Weights of a small sound classifier: trained on phrases spoken by 400 fixed synthetic voices.
Rows from block 12 of a small sound classifier, named by matrix and row number. Rows with one number belong to one neuron. Each number is 128 + 32 x the weight over its row's rms, rounded and kept within 0 to 255. All counts start at 0. Numbers have three digits each. After the name is the row's rms in percent of the matrix's.
After each neuron's rows are labels from the 100 clips, of 14976, where the neuron reaches its largest size: "top examples" is what is common among them. Only what is clearly more common there than usual is listed. The data: phrases spoken by 400 fixed synthetic voices.
# gate: MLP gate (model.blocks.12.mlp.gate.weight, 576x192), inputs 96-191
# fc1: MLP up (model.blocks.12.mlp.fc1.weight, 576x192), inputs 96-191
# fc2: MLP down (model.blocks.12.mlp.fc2.weight, 192x576, transposed), outputs 96-191

gate.204 100:142150122088124102142053161092138168131083122131094120066199189124137140172145153152128076148111141179119120163133098136144102165047102111115145164118117129159109103093131128128145118136094129085112103105074109124127111115164195126120107097165128123087129121125116108146087148098103149117
fc1.204 092:134059133152135137119122115057158106138156095119161117166079116101148103103182167129131131151111136200131126142146148140140164153117180089182136100125100092078073154104152109181081157152108092112142117139211144144151072105116177110125120104124136172120134078160119095141122097149105128095
fc2.204 098:175069133155180122138226194139085142130138117096142145056114179083156089135122141117163150109077093131191096045112111124126091124130162131148175149112070130115153136043118136126064172159121141107102128097179098148132088129181162164099168139142131179130148145150033104142092124163098114137
top examples: low voice; thin (high-pass)

gate.48 104:106098127120076107106155143107158134081126113118175156144147183160091091128112116119179166126116126103111078129149156102065092100126103155107054097149109156123135104121108166090062108163159102149141149154113156099135089112135125151065130069158149118135144146153123082154061165156115169117
fc1.48 107:116150120146134136161130130125099149116123144048099150114134153119128130123152204083163158165096182118117089120082133067140101132130181125111089099118136127166126124072127139105111153026132145110124128122158168091081126103164095092120115156133098132122121073171131099173099107132127061108
fc2.48 109:167121118091171147120086141135171101151121125146139111188083183092150139081127128126155159161174102096092139104149091116120130087097072143125079146115093121116136084109058145100135110154167152170081104159089159111126061108170141145087134046106122175122156155138202132148173128162153168127
top examples: /ɝ/; low voice

gate.494 095:131062139118134117137110130187097140106102110144246083104143103140136103076172105133149123093118140130110077082067120139114090139148140078103167106130100090091094177112127082098093152141138075086133152092106062123074099114084188085104161091073112174084066123050054123094153143140155146143
fc1.494 092:051162135108134084153054107177109185140140134123146124107115126162176181161164137137124132126125128167128118168143147120107142176114094172175122146113145139091107128135105135087162127126133072123112087127116135145179137142167098142093116105069138079108069108067098121117140090153123099093
fc2.494 095:121150118110139157166106156147113149075204102120108210119103146101077119130083082121110171180169070100133135099152103139137119122128060094192152159120132132142138080133055061147141148137128163138064130178088147123127089162100121156105184178125105131085139147136124143170177101093144133136
top examples: low voice

gate.47 105:137098091142088177125103165175131162069174110092164174180136067139109128121070121170109142111107112036109118088111177154050116117160137090078145140102107155133099106103139198127095090156101114103184113145096112142147095098110074072150137167108087107153137109128135101128154122123085090114
fc1.47 099:125154172113151145153073119157086123181124086148176079132137166118140139135195178122126158108096189191157164137143158130112117161117158095136154118145122144143173142081123120174117170140112145146116138105144114068090099120184112152087135118155139103185101083068078117150081145120145076107
fc2.47 102:092147146158138131119155156110178110139101110134152082134203067121098120062109101107176084154140061128107135122114184124101125054160142125150131095147166101071142117200159155127176155128117110107118161163104131093116152115118136099158161150094109122194117161117214153123148142146127165130
top examples: reverberation

gate.114 099:164153180107158124168145197157123198152121128147153133109188117130151129122102111111140169112092159085131175115114158084090125151077090150125138156126127110150149119134107166130131129098126145096143127110090062126179099134121171128152157120122119149137105079138111130101127142140128130104
fc1.114 093:111148154150160093119141106121096188179073109131125136149146145164097126125164138144069177131124109174127132077120153134224130112054108079187067126141157129162131135183148147173146110118182141148144161114123157130206152142129201132123121060149135188118133088137147157138115136153149129122
fc2.114 080:085132141171185085146160119104127125096113081168119098150022155173115120126081102105138108230118130070136148142102082107101108100134121160108095111111154097095119061126122168119143148114114132109176171154108131121131145162119127158157161121152096113120156132156133161169119140086141177092
top examples: high voice; rumble

gate.328 100:123101141097070153117166134171107094184140121108134143083126166150179141132117154104175166118117144159156115149115111089152129164090126132097162127117097127139142133140042124119114098156046128109100066102135123126142124116154122119118118110106128121161162043151089092175141154121118087114
fc1.328 105:149126117095158139112138077104174155141139170103147143181164144179180151107143175121161162162173179173115135114124123142128147207112166120142059134122140092153165128123156140165123073128095091151113098088140123103144116108094156142126115115137144139095054059078143095135190117140112058137
fc2.328 103:111118123148112115129152188164159083103143150176113161127083153148100130113067108123095121124112155105157132148118115134143135110229148121104091145125122107143135136104161147103148093118148162117185109143131119162112079148160125151083105152088153098096120171086093127152102114117100104130
top examples: low voice

gate.90 108:138160114082156163109121108033154114165132123111116190156146140163160110115181171120115159176113092103157077163073149099080064065086134131144104090066088173118114097117060213127090141130103124152157121101118115076125145105142120124156127105102069064136169127136147089099102114097122138098
fc1.90 106:138092140182115129112107155174177173156175177131125098163107078114171113124152166195166165153105168090126116125112176126180135208115162122125155126124081125138145162104156092115053096083120113137085093126149157136206133129205156155154113142142159160142132134159086137127127131126089104110
fc2.90 119:115180181129078124114145099154174136139136113182127126043143196131138135120109120121136185142086134134144099075081126100082073128137121094102180193111142085081149149173142127135104195149141093055124135094169106142136145148133125105113142154184127106137093090135080136086191159145170124130
top examples: deep voice; bright voice

gate.27 094:132112152152075150112141173161144166125154169136118129173155148139159111108093081072112096177121168129133111132064104096082089140149106147055172136132169114159181156076123146096122116108084139077155126131132136121119095109073123111121069144102107106153076052172124102070127106132100084134
fc1.27 087:074099151139135128174173040100164121111131095131076108050136152149181179115157157152167165129109119120102094203112180052099084111119084163141099156129156141111140156136152132157082066090145089109100141123138098166174134099111082123152127135094137042153088112117114087089160146082089104103
fc2.27 081:111152109172086096130082144103084155135197115109124109162114107138130078069087115137100118117149245130056139142138165089081116128099141124119066104140124122087110085126154160143171148122113136125179127126148138093109086113081107105126049125065088147135119116091156157127092135112170088103
top examples: thin (high-pass)

gate.527 105:156089161098184166116210101056161180079152084153105158160137144147164162119105094096155134109124097142105150177113102052117122093111108111156066128107094116156116140162101139097100075123060109164103140102115105093114111094049170145163066109109085139107112146136132096066117075110081090136
fc1.527 105:149115155130106126083185109082105147088071082115099091142146153179105114132107090124140075090125115133063088087134115153084129090151131127103133086147137152141129096091158156075137105179153100169205142168165134101094126132150139158142131119123132143255120174089098146131082149110119122129
fc2.527 103:148166140103109130113083162149095175071212101107130144129111113185165136130090110118126129183152144072089096099133096147142098163073080105143176160125105157143156129136131114140128150120118178127087091081128138112150099129162092113150156150170109067182137104138101128154140217112180105154
top examples: deep voice

gate.42 119:084111172116134131145126166088172111134157141149094107103155158159119111170122112132164099131156129056131117176129137130131101094106123142104115112102106125065082118170082085134115082153050146101190080058123073096112067116160127082131131135124129089123097148212041099105114160121123136088
fc1.42 117:140092109100137130076201160158076171114065086137146126097126116185157079120119145139144153144072105162189170106135111099086154106163156112141115113139099119176147147134148145089073159111194112120103150183139124095142093119121178090091127111163116147123145120130129146124072164112138066106
fc2.42 118:176090073118138168109093117133112170076201197202121083151150058135163118106141114139131078122118139075099136109104136121067092174059100135136137183109080126149077141121108094114084120152146153146052093081062132170112080126134078136133102070135128093085132155161151161131183123137127080126
top examples: /æ/; child-like voice

gate.269 093:130093049105155124100096109157150138069126185123152113115150101138146118154096039163137105139165071134138094164180101104150140131134104138115135112195043123167160127167168113141066072142143096102119138125102170119106152088195126067056070128089168139126100131142117118099133175177158118197
fc1.269 097:116213164172160112124129112127155084149100095122133110114140103132181132197169231093095134079058126185148085077140148151075118106123159120131125098159129173066093090149144153067171168131097157102158133113190117104097147127128096119141147101144100115138131089139146129160073169147123169089
fc2.269 100:111092096078120100164118153126100138108161157214142129137099165106121124133072085138153163156220089147078127137150094108162128122167068156138198123144109130117111148082179044164112062099130116116108089095128144121089127115203108103097096111082142247133116159117119143176128086142089148162
top examples: reverberation; low voice

gate.61 116:147091118141156141104143142089118160102185108123142117133154138090161131128155140130123134133147181104076121160111131091111108146102100081135103147061117127144088105100135102078106125121068100089108092107051122092073090091092138114073093107106100047046089067113104067060114094108079085064
fc1.61 113:185114108107145157122176170168116135135147122126121138161137156115133099133143148155166111177137189166093121158105153089127139163146177068127102160133071121131102164102145066099127111133099129140089129137117187175069102162107184107103115098189152096114121144128166112137145157165099132120
fc2.61 121:160115120140206196162166134141129134144119150174147102129124142160157147150142125093132069042088156159150111164116133111084153167174153133129104103129120088075203128092096170133142094111156114127121148182130136140154093129071160157165199118158157163086118164078163118156068079112088163155
top examples: deep voice; fast speaker

gate.361 097:143174110137183090151172102179146124092109119131165162197183127154039170166057084116126129129137098140058118151157115152119116121111053110094102105180117118155082132106095129145145079126109125078091075147124096127057164116137081109097102091104151090166106135132139097103128080181142106161
fc1.361 101:158093141149088117130154158104096161069142069079062090120104126141071137112136154154132140154156155139123165176111177129194155208137146145142165128115096143133130121077159141058108122089169083129097138105122081102207081126156156177115102189106097135105184110111113112120153119087047207081
fc2.361 091:157167067105124127146119134119190117126122156096106093163163113175162099114129126136127081104148150127075131122116099130079128088108134139206115158109066170065069198143119104115116061105137106207179118094137111165137059146068121127101155081133119136079111142091093142128062136103074147138
top examples: bright voice; wide pitch range; quiet level

gate.186 093:143126098064167118111084129186163121154100178100097178156183120114212120168168167130105099147168150140149166174156153136192102143122128120115155149077084197152123155053125159140041148126126122132127136087107141139106082101159141085095160098132128157140108112184113124106091085094123136102
fc1.186 086:113182132080120063137100155142126114091142120168179188144096089147179126145084063132147128085120099145106112121124097097112091177108088156102120137186174138137144063131157098137178150072151109136026119099103169141149085118114113154128140131144164140123103080085154114145148162172113122105
fc2.186 088:117119090104098141102117035084122145128071151103108071165155086110129149124161110141148083131112101154166150136111111120103163091067105082155075080134125125128123099069136151116154084116152098148135158144143186110141136120096138082112075093141179120184102122143173121154035165147149084152
top examples: deep voice

gate.473 098:055101141112133135132149085195166097102137126087104127148128130126178170109103111141180134044158116115133080115154090154144139123168172153128095117095108132187095203097132087123132144113186096127140114123126141118104145098117116129126071138077141110123070125140130089144149149166135051116
fc1.473 101:136140136181106137158170136104139084157092112129088087142083160061133095153138158163097106102106088142170125142162110146091167136169166127074138069118132130098157114082142081098152139164116127154113119174135160137102142152149169120068123179131137200197109106116140172139130105105125085133
fc2.473 101:173118169050142144110104139143106143139089155169119129091141072140116094087094130126135139201126176121176121100086073112158122114047066074147132145134121088133111189200123165120163215092107094116166151119126116097145093100108124120152175164157144087150197114185070142137135208151157109160
top examples: high voice; bright voice

gate.450 090:147132168161054182122091141094093145177156125096119087094142129157151159167171175139126116104116079131072142117089149178095088102161160151057202101084096116178142126126087158098122151081162115109111087126132063104101102120158157125157130096117082193134102091153132116113133154123149169124
fc1.450 092:184094089159108130109110122086103050108152110134085144147095136094140141182185151176103072116120081128071076154142096126133154127133149146147094095163114132065125055102140127157149120165142094140158143176140127128125109179146182179133161126112152203107168164072164167145100129109173177119
fc2.450 085:176121151065128165132136140171117075100073169225146152171127138143113149112120123150104113113127182110152144123105080105108130085120095107144161104151136111128102207164090127102180164134116149182169138147130115117098043166092131096115125171169158035126207154098101144150126112106128075164
top examples: /ɝ/

gate.563 090:099158118154133138130098156160053085180150051191183124123195143150163158110132075101144107072107088133126075121120117142074082076079115148092169141136145142153149117166177147092098131157141107117102121112161141123156151114013103148113108108082111121089092130130116134158153167123137148097
fc1.563 087:058153126105149098128080101164130131129151113144122127155076141126128135117114111074173145156122126157140132146144164171147130194086138154133176110131126055144132062152097071135153110107149053065126080119113146082173136106132093158122108122086122150131150127132155111093139098165171098119
fc2.563 084:108153126151097158121113062143164111156114109114154063144140116080117131130136133128108208102139089136118160114167174156130175196147137104205201194094115112058127158155134107097084231157107098163111115089106147158108117150140068125136090130095130202082122118047139133132156135113168127131
top examples: high voice

gate.72 101:116097147117138148146201144154171116087122135116141140091194090186158125140094133123195193109134043115154148127101116053094119114133130065118160074110104117168138166102099156183123143122160103053120097086134068053073064089155122020085126133123146100158096127139135045117138114144088128161
fc1.72 095:165131140131085140130098122125079115139124156124138083120142152101081081061130099130097135161167129082089143100201186170150172149146131133137200166124147142114103129126121075074110156153070129146121084073118144145134187132166118095125126117105134174156167127167146148173097127091106144153
fc2.72 095:093120160093119091162135144104172130108082091160092129178129126092088103140157067134142136141137127094068082094123108128116063140102062152096219145137079139108127121130123104110123149161096124160125112116095121132115055119164076137153128120096112083143164163127122145101139099095126150133
top examples: /ɝ/; breathy voice; high voice

gate.217 117:105122146143158149165203176171132071149139125150133145103163088157177175139114128151227160189116128139100117129101127094114117146112141112164126098086145084170111161097147143171070122081151135064147100123104089149100123086102116118062095107073115106075075104194096074158162160109176123120
fc1.217 117:113122105118125103128143089093149140125090151164131126131104216172085098132107118109119106090195164136095120160159110210086142120112102075129146177149079130108128139102095139165143100166163059132142126154112088134125064100153131150140136112108135156148115168081123113105140110113082144143
fc2.217 121:047129124157189106138108163137185165153110062142133177165116135151154066127123105095147047158128054093111101113159175138173123143122137094134128078134109161110150150083150211142121131139118092133060140129105175146102098125150095137154143119130115134158096110232103087116114091143098190080
top examples: /ɝ/; deep voice

gate.432 103:128098132053111091152065136136162112160099148121154145042132149077195090126170105143079131128161148128057102123092146187132129144149101123112131121115134175129122142128136124120090185112106104103134139131024122091076093112136140142132120141119118128122144135136101113135136106085096176139
fc1.432 103:159198105137169125121162131162157110077121142152091096089148102175179146134112120156135142135096119138119158126111175110122085160118149110157066123110104153162083114067170147097170115184137127084112140095135093138142089113132110088160102152141150103136091174085086132136064172126111125131
fc2.432 100:114176167064052166159144106097085132170130140144109127132141101109132214138137136129092147130108199183133155118119116121157124147140110075101158114118148105059129147154100081096166045116109127094116107089107080103128114110046117072143133128098153116145091147114101112081151091122090078121
top examples: thin (high-pass)

gate.248 111:125104104096114135122129168149135113086131172120092129130136107161110099069151158164146120199158085031104092164115121149122136117104142091097084078067086160106127130085107143161075126038135101168137109146112144160156119141103095070110069160052102094135189102130092136084165065105078075168
fc1.248 122:106202168136134150134116106081179188147109123101092162140138112132130135136064153137101124112141101084120129129114109094125113123150104126167109166061172179117116124152162169114202168128119170141159128108015069132159085106126142109135146158128093120120192112126108108132178108006128123105
fc2.248 117:138026132184074141094179128147098136108165123087133155142078169148085079148129129129143121113124153113169109129116144144090143198160183138049142109136084087151190143095157110092027094116120112133143117172173129136123147128136160157116087144161102173135105119101093141150144128162102109115
top examples: reverberation; deep voice

gate.306 095:081157135143113135169154139111140137090155133137156089083168104113096148080132099119126162146192076031173143088158131108113133076099075103153142143074159172103154137129076161134143139112123124171122109103031108082145133126102102129123137064131104145159149181113145123072127065068124166130
fc1.306 108:108179184194221149137138118149151102081114153073119089094146100092119138136138176145108098131128100082167112139083135081166142102156169131160096124146178177149129152131150168157146175129149147159178175108200153188125206197142165113155113125147160153168167124131127175157168157115131156150
fc2.306 102:088012102114076092128123148128077092114138135109185181174072128091089157102097065120152104143155122101080093147136076081176199111161083175105119076134153135139154095118077154163185106126139134153116150131055155063122116150108085153128090151141096168123143124093199134150151081132182169151
top examples: child-like voice; reverberation; /ʃ/

gate.107 103:126110128058179115157097077154107078171097156093122142118138094120173158138156071114133125150166119139133198107143140169142121132111111080110169152125114111107067124129117101081145140121126084116082117086041108109107064066053087045125101135142118123130046117154150074079144106083213143100
fc1.107 102:150099142114114130107098140026112090135156143166134101153116157107146164113164153192074189124136095149137103094135081185140125166073115129106200134118139080138131243117168082166129150123081124076105103077172135128144116121158136137122129171138139177165134133115111129180177156170151127099
fc2.107 103:117115123095095129159092122075179141116142101102077105161165053116160117192158122117133104098151107138176151151124169131140125143109127164164115155121043127065120122122150121118128079151091138161141089126135153127106046132077137129158147073154149099090085176133171098067091107159153100107
top examples: low voice

gate.372 109:057104153116135124107147127164192099099154106081154115162132115127097121133166124143160099103123155093087091140129188100104129112069055148151070059128119112085131091082163141109118082127099093134147122151062128114104101111137137113120049092129080137112087144163165098094183085119113106069
fc1.372 102:160192133076097130149099140110082104174119136107138117143068143102107114179148056076082103110156134102196144106143158083183169098113091119147141160141179129112107142115055095077172086082099125175147139131113146146179134139122137100133131083144124145163118186111167167131104123102135090154
fc2.372 108:138110118213167124124144173118151175105137132174135127046126157122086072142097136131157137168102054104138136080087137128148076111098110108147111147174088150190171183119204148157071165126141137090154166104170088206110208098197124122114136136147108167130160117169086139155130146143105160137
top examples: child-like voice

gate.488 110:120092107121153136125165175108104113160144142141117080138094121076138171170159141156169164118165166084129165112140139164120098088136109153175134122107154183156149104067089127135096114158155107094185132083120079060165184082190148091137098154067133069190129135165119085107099115131093069108
fc1.488 104:107093089112095136111178112128132167123189141121113196110112149147089114170150141081168129155147072144126139123106179102159136086126090163164140119123119103125193247086152109139177125069134137143106127137105118122130073115151091128142094076133112144141144194134126121116150133161162144171
fc2.488 113:069146125135107103145057126132154178104186133112163079108100053162109145153115106120153048110152176091109116170176160134157108163121115112118103112148097133134086100110145153160085022117122147154108106151136152176142100141094104164196062108100123077100099114162125108144108140149095095112
top examples: /ɑ/

gate.235 092:105184174156146111174060089131160105123159104159098139154174112126139146151137170128176143061097119137083110100174097111082111180140085130112150123081134149152104120129122132149135033111094125121099054093064103140113055101105136125049090102126142123081058122192132113135130081160105127132
fc1.235 089:087200177151151118175064114176144172120114125138094095148115113206126146157063136142136127134058111135150153194155128115087145168158113197113120100114165152131176084133126160107123163126145158100158141156075125164123063113142110112137082130127142126169140124105133142130090117064121108138
fc2.235 081:120168071078125106120076137134143109152095122109123152179167122143104183175160130120090104114146141145143142138084157126166112045164108118106054097107131144144118098161046164106215091115156128106147097120062154127137142072114072088127072068083135072094085135106176096112108135145173156126
top examples: child-like voice

gate.75 095:118125115061169133166125142120160156181103181152173089087160135144163126115130135142184167091146120101187073089165098081094108111158133106095188079109127141138100075182093129126126132150073066059090076091110084122099127096137125100105088106119122104192084099149110102090126120144218107139
fc1.75 089:126084102116133139133116118128134131095120139113105112177095089094061139121136145171137172180173142128065158100133130093200082158091074163089076160139105096144165119112142121123133079114125126165115127121145124116169145110106120165130133055152155132085155106148158111112078132167107081155
fc2.75 094:117164155128118121109090105124131137130102110139148085089111142190121156124140122134104097135079233115148152192132057116148123123096106076195050137118150118165061120127127113144140140110142127125095111074143151150119143098136148081091054136143130104121076120148118133187155215130208146110
top examples: /ɑ/; deep voice

gate.22 111:173115099142156191120165154178135154099196151136141189162144142093158156145152161139127156107127149118109126131112077071102090177153105096175112124091089126160128116093087143087093128140063095121107059129089112112011106095122143097069130134092125127129104059166111043068115110117178117117
fc1.22 109:189164112141158172118150143154123155136154121167118133131139142088136149155118129146129148144078157138132109116155115048136149131153124101152083122156149148194150112156135193056134127134114104103163110131076165118026139118136160097093151131104160109183115123113167105077129145161190116168
fc2.22 119:148120199120177187170166117132094110140126139154147084136136119150125163149161142105106102089092105178170088111132150151146107136177150087144117094089143136074168113054061114129140093153173143121072153155126132129135070127077121080111186110118119175100086141100148133145096033117087184141
top examples: deep voice; wide pitch range

gate.299 102:112138100155135154150108170121167107133139138193189105101127157137139134076149125170171104093161094153116160155183096176095138094140161084157131119137145172098083095082027147117104075167127104129053092113135133154104135071128093097117098111074161097146060149101096113130150102141092138138
fc1.299 097:241118159194126223098094126156150160176122143122172104101159149127126122098152112110086125090121124167129128094102123138103096147137180011128106148130128126108096155154099146170136135126123130110146147158186122134165093147121148092121138143166146133138153135124094149156113134119157108162
fc2.299 102:092081098097030086099146136157095152092130092173145184145104170109041115151102092096156113210126134123085108153116125116173128095149110236082136112237089098168129119159123148117158140137111125094169168176138130142112129133129128145187085138160129095131172181103128115141121133179153134137
top examples: reverberation

gate.158 090:117097143127115126142117174230129123122122128064064130135166160107122116175154140131143117116071136141110131128060091054102093073144135137082134121130116103174119109119169136020122112081065133066125088172124111126029105103081150125101094144099125116090094131150141120127168124163119146143
fc1.158 087:165128133140118127072134156085169131175189116193169083144106160107114124165213176173159194155086144131115116082068097116071082105158151129152116112124144111147113136164103142128089071133128099089134120125153118126151115111109161028108074118103131155140075130117106078091078135143110076148
fc2.158 080:160133146127197126177142098161069122185138146078125099133116152109153152055183129110138135143095204177118129108159133131140128138153147111154130145098141111123158102138092150126111152104121134129042141081166157070139086115093196162125144115131094146107074105128164090134156045151154174147
top examples: thin (high-pass)

gate.406 102:197177160141107185175104102125174163160125116135163153140133137116099145128119111150144163130152127142134125120102108148166095126121142110110133077135101035095141097078106121115135104084102051126188084113120067105122079098122087146076102139103133123138145154040159087111136075120085127163
fc1.406 105:098131122143091103124106127136082162133122147098120097182119064169117170071189154118110129155116170164166100112163116113117141119081083128174110123107172121111101064145151070183090121111183117144088147125120167154170156115039138098096088063159121134083121120141179142130144134089124188086
fc2.406 110:112137139107127098160149099131134191119188137110097160146100155132144160220176126142103130101076121101157120166114071123169101149135082139163086110117152143117122103125133110138094108117109129118105104050082110151157197145173106126098113163079117153122110071143104129092140073087162124088
top examples: /æ/; low voice

gate.386 077:170097106093098137142129125124065086156111158105067101113161113132163127117117107145129166124159114140133167123104109131156130146096104155126130138094094107160184111143161166151166169145114121082205117113030079123169101099100180101134147127133115140086154088153118124134195128130200093155
fc1.386 073:113134111149197093095165104160113102112106134143155154115123108169144140151132125125153110101097155197122094167176088125102153129166120134133092111151150123122043063133149077132085143090118114134139176089179159133126095147102122118134084139130160125135077173186125144149104108095149128112
fc2.386 069:116114089113175156134121087124113064132153149104145094142148080112103100117155167143106060106158125123136129096134141150114160128133148079111100112119153192085133122154098186127109113116130122156127184174110112155138130128117155103132179131119166142119082109106101134101073073081176163120
top examples: thin (high-pass)

gate.86 111:094126158099101181137083170091114131156124135105158131108156118171107131138121132126165134142126145097086060144114093086105064086107111134075118084120110097132100122177104126091136161142037099065116123167062121072069101096152105110110115127106061050151136130152164077068123128127131159127
fc1.86 117:138165159151105085112129095122087180130157145141114071122120118128136134074105101132068094142087101110095133115140096168108150113124109090165142129133135193094120030109110152171125187213153110157116192077126119136182180143187113084123133148105140120152143092124140168146086123088175142114
fc2.86 126:128137104155089131129040099118085132133131133109126084131146127084104130117125123135110075085126204150086138133125138119114108100153157106059121152110143104144112108130079129155166120140143111139156123171117146117111061092034133083130015104060110081073080150074168111129119148077145093179
top examples: /ɝ/; thin (high-pass)

gate.257 093:133110129081115203129105164154127149159202145120122137100173135169176205108161120198166181174180182150135157139107133063161097152122107111140105119087050111163112150170074180145143117131142108092139095123093110123124170083161148115139131130129126081145128135127149100142149159122101122146
fc1.257 093:128133126152107131122142144101137102131128094098100145156173137151135123135155115149104163133124186115157115138177114088026125153099137071161082153168073172106108081169105147148075112119173053150125092133203152123136159142179158096146149103148165113130122115111125159143105148133130114135
fc2.257 099:160109091103108137115099128123089137147137161122114136114163126120139097121154152117091030108133117086147132020113171147144158142153149095095157172121136150150173148122109140138096147160098159113137125149106097171135182145113199114160178134160151153073167105100108095142109129144212141114
top examples: thin (high-pass)

gate.126 101:093086151114154132082138061158161147138131125160152106114195133126143141127197119125191178083085098117108160126142127117112105119108110109175150104097119130152150130136107138150046118188142098127103107135085129144091149111130072124118102121113135124117124141072119077098119096132106096103
fc1.126 108:171146116079132164146172112153113169127124118141154194137149108134150154185136118165121173147185171139196169173142131111240139170154101115156113155129118160129108110122099133104085062159171110114143104079143108103142168111115156130123148113132165120122152127097107147150139164163157084129
fc2.126 104:121126155115134145115083189144193138133103130126141104135161171038157078128138170114087096173128111167124132087128121132116131117164149207164176113121139185137132147101187124128128185163117111112121115141148160090152156129134128131090177194125112132161193138166120114075197112156152145122
top examples: child-like voice; breathy voice

gate.38 095:170111133073131168171016172106125173143123119082117111162146171115143149128182178140121040134143184130060155208178123090119088155086114086150144090107150138165103129180126144091087144123175111135166092126122163111117107091117177128132093113124094098183098126136090111102121110073108166100
fc1.38 088:128164142088113072123096130138124201071098134082122103124091183167144096124126162165114117092110141101168109089117076101074115128078162106190076098125124125121126173096169142085181144095136113118125106122139111104135115127166155134166125133130090135160133141126104129134087117119156208082
fc2.38 091:138163200133136103170090130099121157119121180154149184086118081144124143157103093108160106163162089159190119154126137156201139155110097092126170083136185145176135120129177117126127110120150104086137097063178100158107113145115101123087152134108159165177150085163105134144120098141076093155
top examples: thin (high-pass)

gate.125 078:104078157097074127119122108091108097173127094135226153117102130166126129104196121143165168103135108159148127077121104146132143091133147140084041082133082111109113060117069182133103068149128072109180125111113142128092097129105137109107087065118141144089127118102156110143098139130124079112
fc1.125 074:138159129156131120104162133135173150114180072094098097135082113140172156116176151091083129121147179106049060111125138095113135181072105077145093102103164136154114157107187091190125197146167147120122150145168173123144174150128172145141151158140099108081140111093129115181109130112053136117
fc2.125 072:075107123134062113140094105143108116148157133132125058099171057152159190152139115111154099128156111128120123170153165146141130103148195190153170118176160178063134111131133148095110107135156079112169071127133123156142134082156078107113113087061092182148065146136162108102104163134145140129
top examples: deep voice

gate.77 096:129157112144188111149117154097140100119134122120094103150196147189080129098111115118201142171136131111113089132068078130155111088101118115104067109121113133157073112127156182109105139053107072079212151111112102084119115071137141098159120087109094158130094160130128064120127098144156103092
fc1.77 099:134127107069146094113158177151079047185088140200142131073139146066148092188123179158092179141154094165180099086132106112141136146173169127105132137144072108116104118106113120067105202104041122106173120178157110112118089117132171142094152126097164137158118156079120122126088121125132061158
fc2.77 096:104134158148148133153099147158126090111116111121128235082088020174126143123087099114151117164144125094125162124134142143124203175097127100099188161116163118127133179168178103116131140107149143141133143101127115165144121166122045164161117166161129035161140122116121153162173191113144071126
top examples: bright voice

gate.115 117:130114135129117158116168103083160088171153134112130106143134119122157131115086141113167121067088072162105130161106135106106111070135152195140080026120091112108144068099131164148128072096111130149156123149129104103111128093093110104091099131074178166128162130146118098141093148120131128148
fc1.115 111:071132104122136145131099105134116153122094161115115116122138107067131123140124158157193124129070153185132167146164092119093126126135141165103162120148159088091139088200158138044108108122076117138151146077152117120130062107138056150144086106103154146190090122158138137052145127141157053149
fc2.115 122:132158130092073095105056204130098163153114070128142138179101207047085097119188113142109151203167183102094140101136140116172131136129052108109154132119082112110135167106136122156140124124108076113082080137093111117148099141168133091125101143137106063148141135114093115070180100147087097108
top examples: bright voice; deep voice; wide pitch range; fast speaker

gate.109 085:053140126125091135110181106145094198120146121121102132100138122137095124097114119105160121136096161128117116167110129142118123097147161086121081167143104103117099134131115213124135087096113124032161135129150105169084075101155093065119093118065109094079110140173075092137155172144150084075
fc1.109 085:124170159166099171099128084091079136144196138127101160069128131151111159117056095166151068147124141103181085180137146109110139073162118138155121148132175161080146150166122143132132168211116135199083152133147090173098149149095100190175118126104124124176176145114086142114176112112141108111
fc2.109 075:130200152157112116126075139134067117152121153137106212052121136177136112138117147136125134138127138133130089106047100137124074136122142096119117152059125105160128165194206070118168125156137116083076107098144069134122126096097090123118166191068100128101125097108027123123110147114081096093
top examples: high voice